{
  "arch": "inception",
  "model": "sound classifier",
  "dataset": "simulated sounds of rotating machines with and without faults",
  "train_examples": 39062,
  "gain_aug_db": 6,
  "n_mels": 64,
  "hop_length": 320,
  "input": "log_mel",
  "spec_augment": true,
  "win_length": 512,
  "targets": ["state"],
  "num_classes": 2,
  "norm": "batchnorm",
  "hidden_act": "silu",
  "depths": [2, 2, 5, 2],
  "kernel_size": 3,
  "stem": "deep",
  "widths": [128, 256, 512, 1024],
  "label_smoothing": 0.05,
  "loss": "cross_entropy",
  "init": "lecun_normal",
  "optimizer": "soap",
  "beta2": 0.999,
  "learning_rate": 0.0044,
  "beta1": 0.95,
  "shampoo_beta": 0.95,
  "eps": 1e-08,
  "precondition_frequency": 32,
  "max_precond_dim": 1024,
  "merge_dims": true,
  "one_sided": false,
  "adamw_lr_other_params": 0.00095,
  "max_grad_norm": 5.0,
  "max_steps": 4900,
  "batch_size": 64,
  "epochs": 8.0,
  "lr_schedule": "wsd_sqrt",
  "decay_fraction": 0.4,
  "final_lr_fraction": 0.05,
  "warmup_steps": 90,
  "weight_decay": 0.1,
  "adamw_weight_decay_other_params": 0.05
}
Rows from block 7 of a small sound classifier, named by matrix and row number. Rows with one number belong to one channel. Each number is 500 + 25 x the weight over its row's rms, rounded and kept within 0 to 999. All counts start at 0. Numbers have three digits each. After the name is the row's rms in percent of the matrix's.
After each channel's rows are labels from the 100 clips, of 14976, where the channel reaches its highest value: "responds to" is what is common among them. Only what is clearly more common there than usual is listed. The data: simulated sounds of rotating machines with and without faults.
# r30: branch 2 reduce pointwise conv (model.blocks.7.r3.0.weight, 128x512x1x1), inputs 0-85
# b30: branch 2 3x3 conv (model.blocks.7.b3.0.weight, 192x128x3x3, transposed, each kernel summed), outputs 0-95

r30.27 110:555517520547484492473478493483488500528500479470495455499476488512512514475545480508509526542530464517483484481446541488488551502544550481501490510492534472502522483511506503492506514434502426487421485459471471533510500540548493462527490463507467491466499577
b30.27 113:544487507515469481472493541518480480484513531525471506509531444490526453483490506502488484487468488507515456527550493503507502487526502504444478468491473519503562527504454530483521501483480448483497501512494523495529526518531475487491480490474489521538525497495413529507520452513485519521
responds to: electric motor; squeal

r30.3 137:485429499502485498480457509568438524476540482439518500486495500505483480510466524511460506532536478434494442492513436553502530515525511488499514560512526463476504503506497521494477481504506472506498470496481535496486507488500496455504500500495474542413498662
b30.3 144:507478503549512489501487523468544469498512484493510525474513511500512466513493460521500540504468510510505508508520484510509513497527525546482491485428499534539500496472492550516560465484494510518478493545478533479510509468519477519485509512538496487520499553491516514515473528480449494481
responds to: electric motor; state: normal

r30.90 085:509491537519481528469506493480508468492498457476437464542517517509483541493505511526515492531502504480470490517449528493507519478488511516464485506487513501515521513472446530464465490528494515526532525480498533536525484510464458495497479513508539492435488521
b30.90 084:508487501501452450492529495519521517487444488532495518531526484469467484469485482519485481487484516478479523508531541515502514519498522533483499488497461526487542533435495522489490500492485516481525459540461507516473504505510503511528495475516512521489462519465517514523547500510473489537
responds to: state: normal; electric motor

r30.21 080:477476524491475443461474494490462451479534471514481503519524507513424539479495449506523492535525514534497552468481499513466491504469486507485515524480467539497469493473443515480487490561483476512575479509516499509507501469469502514514500473513530474456498577
b30.21 082:509509460537501461529533505486547494508461492532515525515512511487505512509492491523490492519460480517498505487501498448511504509495511486466464498475512514508556532499516553522553515455516501502492536512451518476493551482516509536509519553528487462483503531455536558509490531511502466492
responds to: state: normal; text has "fault"; electric motor

r30.70 106:511558481470507457467487532530526522478465502513523526473474495454492497496561539488520526453473480550469519467493513514470549493500479501486433502488582467500486488505504498522556451495557533525452469495465470519527548493483530474555540510530502468488472444
b30.70 099:535503497527466487500498474509504482501480445490498503502480546455468460508511519533490481490499497511450501526502481461536530521485514500458517413523494527492522483461510521510517523443504480488490463512494488451519500501473478506529526462506471448519487485491483535528539486475509461467
responds to: electric motor; state: normal

r30.113 085:515486443516528465527453484449489506471544479479488493515522512508494540460557500456502495483494485507500515493516528455531526464498475525514539488504513484502543516464480482457529456491536504551497502557491523498507507477501499468473517470507501523467472498
b30.113 089:498483483486441497485502528473489495501480478515494511494483499476479526487483520486497483476476500498471508522544492452505479515469477467480509441500459486507514494479467497470508488478485487485437479495505498419490496512496474520495517510483538504527475536470505522522567508487488437489
responds to: electric motor; state: normal

r30.68 071:522473464458472534467505523516489494489551484480481527518500548501510459482530477521490499484501462470480467507453489485482537528500461533518496517465538526535502525497485490478505452466491510534507510534499507540493521457462493470489498510476524540468479465
b30.68 090:535504466517467470495552516518501524507465497468505486496489539432511541514529517477459494494484496495493527535516530491513493496496484484439468472564487519501528482477518466464512513481499519509418500491486475461537531518480489514529507467540506482515483502471509477510515504513494459486
responds to: imbalance; electric motor; machine: gearbox

r30.26 083:510518470470475520446477518555535495481510475496497537469524478486505500499554500497522564482506513505457495457501464548475536491504447557503490512483509479508508484482513518520539437488510561540543464501452502467492500437512514470518519455570512514466466507
b30.26 089:516501505477457453522474490473507499501482531510483497503452516459495502502491488493477529498494521541515556535496532486524504570468519497455499445525470516527508494450512500505534502466464503498457505492470518452504503533472512514508532513509519479518528490461488497497496505445515450509
responds to: electric motor; state: normal

r30.103 080:545476447513485531439453521509473475514498488485450493485429471471474477518502510508530497485489468501438499492442489500435499544469489526462484489463486444509530509480478472521511494526492531517510508427453492485504467439481506517490492476521513524515464467
b30.103 079:541529478491489444491518521537537519495443497500498491492476550456495505487493490505487491508480533484458495531532522466501469532519470476443503472549487486493530506491501459471529473474467470501518523520495519465498496507540483516499489511489478463459522488461512543504566479502528433498
responds to: rattle; electric motor; machine: turbine

r30.118 105:534492482499467494462453481462485516474508485531486478508458465547465486478474507540524469543505492512492525483469516496445522496477510508488533494441505439490507536474501505487505484488514487517488452538511525491481502512445464510479501473483500515431491461
b30.118 109:464479518523497513503496515517492532493568453500555511519518516474527530505496499517503474430477445493552521489462451529525495466509511475536469505454515511505468527467500464497504520503480519494454514513512464498503488487540515495486483472490520496495531518506516480458502526477520530496
responds to: state: faulty; squeal; bearing knock; rattle

r30.29 076:501491513521448540505494517495495502545496489525459482454493473459486519477472516464519485532485469516520543516493550517482516478492522490505432534537547502459477465475480507485484514486522478508528458470484465514544508480518484434488533470469501503486468519
b30.29 089:542469467506441508515529539519482493517477456480484505519503551448499499483504506466479478491491492507441491525491501534478496503487483531448449459492511496531544530517522553494521528449513477493453493503487491501496484500463471503523479478529500489505507511474492532541550480531525498505
responds to: state: normal; text has "fault"; pump; machine: conveyor

r30.115 082:490466455505503478471539492484541495501534513486467478513443506474486490456547505526495503496490473511474444490537476453478480490526517505522487478475436468494533535484464514431503481530469494518552500529500533477486505463512512516508453503539503534477479465
b30.115 088:511503509498493457508508550512490482478445497520496498486515500471472505457516460472463485492521468515484495519495530457527502525488510484463500416501482482484490516464505480503488456473485499513476528518467502441446486503514485495476526478518515499522452535484485504501522488506474460492
responds to: state: normal; electric motor

r30.44 107:508487449524487426544428497498500505430503457494549486509445465505507531530492495517489455516522489501545513488523523512461503480471450540479527503489485469542505529503522477502540498490497499494478479537556501497493496539450468558480496513494527483455465470
b30.44 104:450481531488488532468498506449506477491465481458544505437485506533490493496493470475475490496488478480511506507459436468464523509482510475479512539469490486507473513515498459509517517511471455465531510484473442484430481493499496494471464520451498499477503472512528499519468515490489535516
responds to: state: faulty; squeal; imbalance; grinding

r30.28 075:505487520432518494441503537520519485533529476526515551471502512460474506506538466470480526486505507527458528458476482543476551531510505471459447544458528446478504484466482553507555489515473510523498510510474460499496489512502465471497524493535485470489492530
b30.28 087:516490507512487430512496501478529492501487538540520500498520527466487507485481496532520496506482481519484490525502494517539505497492517518439475472447431530547509525485500541518523509467469486511444513494490519492481497523485506521482505498498495480524521488467506508524482510478465458537
responds to: state: normal; electric motor

r30.91 089:495498490515478516461532465515474522513534461477485478508516496523469503494440523545461532517488531465493512523472485500483449486465546485491493496449479504517443521466452558463473512505491536531526477509509508516523495468484503520489484475456541500477474463
b30.91 087:499447479513474468445497528510524500512513494543496478534451486477533513490506536492517504505483488513463530517529495516520481507494493471494474488504505483469475502452493513492518495498522554484497488511498495510487470524479509558495467526551532549505498522449528529538473511531500507476
responds to: electric motor; speed: slow

r30.96 087:518513462576498506511441472439489518527520527470456449516509541476469508478484489526482491510500501469490533500540528479512497502516514530496544494491499499539508483470461518515491537500481429467399484510499511546500484490484495489503482525463496510505471509
b30.96 092:529485526484475483496503488491474503508499523498492495541458519491432487468489529483511510533516468531477489498529557500504513523499519525427506474525472540535495488509486474470509514499494484509515490503484493488482496494487487516541483485505485538502454492500464524516522504531472469487
responds to: squeal; pump

r30.83 102:529539528516496447513550515487544488505523471493472526504449487491528500425502488471520516510503479510497474495500491512510532518542521497488452504521500499489515467496514504525501511492502473521542500480487502541493510539504474473536532483512507493517506499
b30.83 123:542488476509448460524498494555525507501439513532502500485501490479499469492509466496473488505465480483512493472526517463490480510512512518435484469510537498498559519489508530492503488434459432525432521522449494510500508489524459533513499482495478486520493494485468501502541481503524481492
responds to: state: normal; text has "fault"; pump; machine: conveyor

r30.5 071:533500495493441514524524518470507495522521522507452506491508507507440493464468482511550509529516477515502537505500552524531466502462514532468541554494517497484483533501506554492526463515472448539539487531549551483483465466497509580484511496519532502451459549
b30.5 071:499507468515451471496528528504492489499456503478523495507427506459471532505510499509466519512501477503500490488532487448488514528516497490462499434502492512489502495505489490467547513462494481524477498511460527490487499488481492490520518490526506491506475536469538548567494479515485447505
responds to: imbalance; gearbox

r30.16 070:569516504475483545447514483502500486513495472441497520489469519483452492495505547480493515508522466480455488464487480486491489528499512452496476512478504509502543498476490498519490484495517541484476530484476525482509506501473512475541507457550503487477518489
b30.16 078:500520470526508451528499489519514497469428439502474531517502499458500485451512508502499496477451480498441504449484530521476513490496500485429495455515526499494534532476499517498507500474475510472467527480483525487488524535512510535512530496536493500502494503423529522514534472483505466527
responds to: state: normal; text has "fault"; pump

r30.66 098:509575496494492462488480541537499505481502473506468503467468504474470515481512478470580519486538488523480529488498499541506532473540453528528515514483543464493495454533514499471547478492521457440456475489472492534504552493479487493515559486508450490518516481
b30.66 122:520503505523481491523533509537504457482507537489470508506489535446511490483484506530475494522461503535485485501523485480537495492532521479445512459501490527522535517525531514486541526447465489506414525510483495486506504469511496528530471453498501486535525441483476509525540498500491451493
responds to: state: normal; electric motor

r30.119 100:540532523558484515477457477470488506461485494484461502480556503463465551482481462507531492506522479498526510520488570510512511501479474511472486480506503496498496518492472509536524501500511445470391489490513492506530495477463479496528541466488485473490508458
b30.119 111:570539497507467501535494505475540505521429524499500512516476531492483492509486482492507494478454502504480505500543493486497522537498493501437478449558535517507547498509516480488488530475483471515463524506486510469501540531502482487527520448508496485527511511502478557519519495509525505475
responds to: state: normal; text has "fault"; pump

r30.102 082:492505478459483486518511516502494480469507490510457494531507495479521546469522475464559502492501484503499482500518516490516515488497486572518531516509527480491520502498465516484508465478476471515554490528494520529470521498514503496466513473487496536473483568
b30.102 087:517503484487429473492523550497508510495428481511484485488483495464501502493488516473481500518422484504460497509540550481514488500468499466448470475523509511495501523470494528465520507449478485522438503477456505495537504474496463532484478486476482458513476487493487514483503474480492476470
responds to: electric motor; state: normal

r30.117 082:492504565556469469433502527514526475504512483505442478526496463483482533466495465491502485536498510483485477483506471517462502491501532501490448523489503490508574510504464523483522481522471495471505471452503518522473531517495497496498491506552508513468510474
b30.117 092:492505464535452423490487543524532503497457510505515508524521501462467493486482497516456472480446512495469523466516499523494500519499487503448483501489510517501557527507504537482496491474471503489546492487467522485483516503519461502500512484495454501502515488488528519495584514519508503502
responds to: state: normal; electric motor